{"horizontal_flip": true, "rotation_deg": 5, "num_classes": 9, "embedding_dim": 192, "activation": "hardswish", "init": "torch_default", "muon_scale": "original", "lr": 0.02, "momentum": 0.95, "nesterov": true, "epochs": 2.6, "lr_schedule": "cosine_restarts", "warmup_steps": 1560, "adamw_weight_decay_other_params": 0.01}
Rows from block 3 of a small image embedding model, named by matrix and row number. Rows with one number belong to one channel. Each number is 50 + 12 x the weight over its row's rms, rounded and kept within 0 to 99. All counts start at 0.
After each channel's rows are labels from the 100 images, of 14976, where the channel reaches its highest value: "lies over" is the class under the peak. Only what is clearly more common there than usual is listed. The data: drawings of small networks of dots and links. In brackets: how many of the 100.
# convs0: expand pointwise conv (model.blocks.3.convs.0.weight, 120x40x1x1), inputs 0-39
# convs1: depthwise 3x3 conv, stride 2 (model.blocks.3.convs.1.weight, 120x1x3x3, trained with AdamW), a 3x3 kernel
# convs2: project pointwise conv (model.blocks.3.convs.2.weight, 64x120x1x1, transposed), outputs 0-63

convs0.99:58 52 38 42 38 45 40 39 30 62 36 71 40 51 32 53 50 46 53 58 41 32 37 45 54 71 53 35 62 67 43 51 32 35 56 72 30 39 46 50
convs1.99:39 34 56 48 41 39 61 58 28
convs2.99:53 17 34 54 54 21 52 53 34 39 42 67 51 57 44 50 28 71 73 68 34 35 39 51 54 70 54 54 50 45 49 32 41 57 40 44 69 42 53 51 52 40 59 42 52 47 45 36 40 82 35 48 51 50 61 48 55 42 44 59 55 48 52 45
lies over: dot (44)

convs0.41:40 63 73 53 50 40 77 70 57 31 62 46 48 47 35 32 42 58 44 39 46 42 35 59 72 52 62 52 58 62 40 36 36 47 52 46 64 31 46 51
convs1.41:34 64 48 58 27 52 39 58 43
convs2.41:54 37 51 42 52 57 48 63 59 45 43 69 38 49 46 46 21 48 68 33 44 50 56 71 57 11 43 56 45 44 47 64 42 39 45 62 34 37 56 21 53 48 33 55 41 46 57 63 71 52 62 49 53 42 47 54 64 46 22 45 53 37 48 44
lies over: link (70)

convs0.113:41 50 49 53 41 44 76 40 66 43 52 46 58 49 69 49 56 44 71 32 66 61 53 27 21 49 30 47 59 46 55 58 40 43 59 26 46 48 55 43
convs1.113:55 51 40 49 33 32 35 33 43
convs2.113:42 52 48 37 24 32 64 55 46 28 64 74 34 40 56 51 67 51 33 53 75 41 41 45 51 43 34 48 48 70 58 56 59 36 45 53 58 42 61 76 34 46 48 32 71 58 46 60 39 44 37 42 50 45 57 41 59 52 45 52 45 75 55 57
lies over: link (65)

convs0.67:31 43 40 44 22 26 62 32 61 66 42 42 33 59 50 56 67 46 52 63 60 58 56 57 54 43 49 34 54 46 32 41 52 54 58 38 26 58 44 58
convs1.67:60 53 31 44 40 36 46 33 36
convs2.67:45 71 69 59 46 46 43 44 62 43 41 55 36 70 57 53 55 53 74 52 51 60 63 45 28 47 16 66 53 56 46 41 65 62 63 43 72 61 57 38 45 39 41 32 34 24 52 55 49 48 61 68 53 47 53 52 55 55 50 74 51 53 63 63
lies over: link (37)

convs0.37:53 55 74 42 46 35 59 35 50 63 68 50 33 61 44 52 42 40 61 45 48 33 51 51 34 59 38 47 35 63 50 62 52 58 56 32 74 39 55 22
convs1.37:44 41 31 33 28 46 48 53 56
convs2.37:43 70 35 44 58 27 58 68 48 24 50 54 46 61 48 44 45 48 53 59 58 64 33 38 35 45 46 35 44 37 33 59 76 62 68 57 47 41 61 54 63 51 37 52 43 45 20 51 54 30 33 60 49 39 48 35 65 44 61 63 47 52 40 61
lies over: dot (50)

convs0.25:39 53 52 51 39 48 76 46 39 43 46 36 28 51 37 66 39 70 51 57 37 54 41 66 40 49 58 44 60 50 59 53 34 75 53 69 26 43 39 44
convs1.25:31 59 63 28 59 47 43 42 50
convs2.25:50 31 67 54 50 53 64 42 42 52 39 38 61 49 28 41 48 54 33 48 59 49 42 82 48 46 70 54 53 52 55 58 48 59 51 45 24 52 31 62 50 53 54 62 64 53 57 52 47 35 41 44 63 53 47 65 45 03 62 67 54 43 56 42
lies over: dot (25)

convs0.47:55 77 41 55 47 31 58 48 56 36 58 54 57 49 38 58 63 42 66 50 39 56 67 35 17 68 47 55 39 48 53 40 41 43 40 33 61 42 33 51
convs1.47:54 58 59 58 65 68 45 66 65
convs2.47:66 49 51 39 34 50 48 61 71 51 39 32 60 51 63 43 40 49 72 29 18 52 54 49 38 50 57 55 36 61 56 40 36 53 49 32 31 48 65 43 41 43 47 73 52 44 41 47 39 56 56 63 35 62 37 46 33 60 52 49 47 52 55 16
lies over: link (32)

convs0.71:42 54 57 41 80 51 39 52 55 44 21 53 44 52 40 49 60 24 46 60 45 27 31 47 79 48 37 45 55 48 47 39 48 53 59 46 48 34 50 59
convs1.71:35 61 60 47 61 69 63 63 42
convs2.71:52 71 64 40 33 56 43 37 68 62 51 44 36 43 54 51 47 58 49 51 44 44 46 30 56 45 34 31 31 30 38 47 51 48 43 30 47 65 69 58 62 53 48 29 54 67 58 56 30 42 34 55 76 43 21 47 47 57 49 52 65 53 58 36
lies over: link (55)

convs0.112:39 62 68 32 29 47 53 45 35 43 41 76 55 57 40 29 64 66 51 68 28 50 58 56 41 57 61 40 46 50 43 42 49 51 63 41 48 28 57 45
convs1.112:37 45 34 26 38 44 55 52 42
convs2.112:37 52 34 49 72 32 53 55 30 49 67 67 39 44 69 63 44 39 57 42 56 40 58 39 62 47 48 65 41 50 44 56 77 73 52 43 41 43 80 47 45 38 57 61 71 47 39 48 71 49 49 24 49 56 53 43 52 44 62 68 41 47 45 43
lies over: dot (53)

convs0.101:55 39 46 49 42 45 35 39 46 38 19 53 51 62 50 31 39 32 44 42 47 49 36 55 63 71 65 62 73 41 59 53 49 46 49 74 40 70 53 48
convs1.101:48 32 47 53 34 54 56 25 52
convs2.101:56 47 59 52 64 54 75 33 46 68 34 55 49 51 33 47 55 59 49 54 47 54 59 27 71 53 67 36 54 37 42 29 44 41 61 66 53 53 58 46 60 71 54 76 56 16 53 55 38 68 45 48 62 43 47 51 48 65 45 39 51 42 31 40
lies over: dot (57)

convs0.51:42 51 57 60 36 45 57 57 52 38 40 52 40 68 27 24 68 46 57 40 26 43 38 56 37 48 67 45 49 56 60 54 44 37 44 48 27 37 50 27
convs1.51:36 30 34 41 53 36 50 37 53
convs2.51:44 57 34 62 54 41 38 58 45 47 53 70 34 54 55 71 44 38 75 29 60 38 46 37 69 52 45 59 50 63 42 49 50 75 44 52 57 32 60 46 48 23 61 48 55 16 41 50 65 53 50 51 44 69 34 60 38 42 47 64 43 46 54 57
lies over: dot (61)

convs0.119:56 58 59 40 65 46 51 57 51 64 26 59 51 43 59 41 59 69 37 69 46 41 44 74 59 54 64 53 34 40 53 63 61 64 50 62 43 51 28 75
convs1.119:49 59 54 55 56 70 39 62 72
convs2.119:30 43 60 44 49 76 48 36 49 31 51 52 36 50 75 57 43 54 39 45 66 61 59 60 46 50 49 54 26 39 64 26 67 48 53 45 39 70 60 43 50 25 63 47 44 48 47 59 70 52 57 53 60 48 26 68 46 50 38 41 64 38 63 59
lies over: link (45)

convs0.23:68 49 35 59 75 58 34 63 63 50 40 39 34 39 50 43 63 41 38 64 31 18 45 51 69 46 47 53 54 52 64 46 43 62 45 58 55 50 34 52
convs1.23:45 57 60 64 65 67 64 65 55
convs2.23:65 53 58 28 46 41 69 36 45 43 71 55 37 57 70 54 48 67 44 52 54 57 50 34 36 42 20 17 34 46 48 40 38 53 43 61 60 53 54 39 51 37 64 51 47 53 51 38 59 26 46 40 44 29 38 54 51 36 33 63 35 49 51 50
lies over: link (73)

convs0.15:38 68 58 44 41 42 58 62 24 46 44 73 55 62 51 34 42 55 58 49 42 55 61 56 37 39 60 44 64 71 58 51 30 54 74 33 57 50 35 57
convs1.15:41 46 58 23 46 58 35 54 40
convs2.15:48 50 51 70 50 56 54 28 58 77 75 44 47 64 56 60 31 53 51 43 51 50 21 40 49 36 33 55 75 62 53 52 40 55 31 44 36 41 56 65 57 41 34 55 55 42 55 44 72 55 49 55 28 48 51 35 32 54 55 69 53 56 56 36
lies over: dot (42)

convs0.16:52 66 51 37 51 62 75 51 38 40 52 56 24 68 55 41 64 42 74 57 56 44 69 47 38 53 48 27 56 69 58 56 42 43 50 35 54 53 35 55
convs1.16:55 63 56 62 75 51 59 61 60
convs2.16:42 35 65 53 47 54 62 30 36 53 42 33 73 43 39 36 32 69 56 32 43 48 59 42 45 65 42 61 61 42 40 41 65 60 45 38 48 40 43 45 68 62 38 44 23 33 48 57 19 47 53 56 52 38 54 74 32 54 55 54 48 56 53 58
lies over: link (37)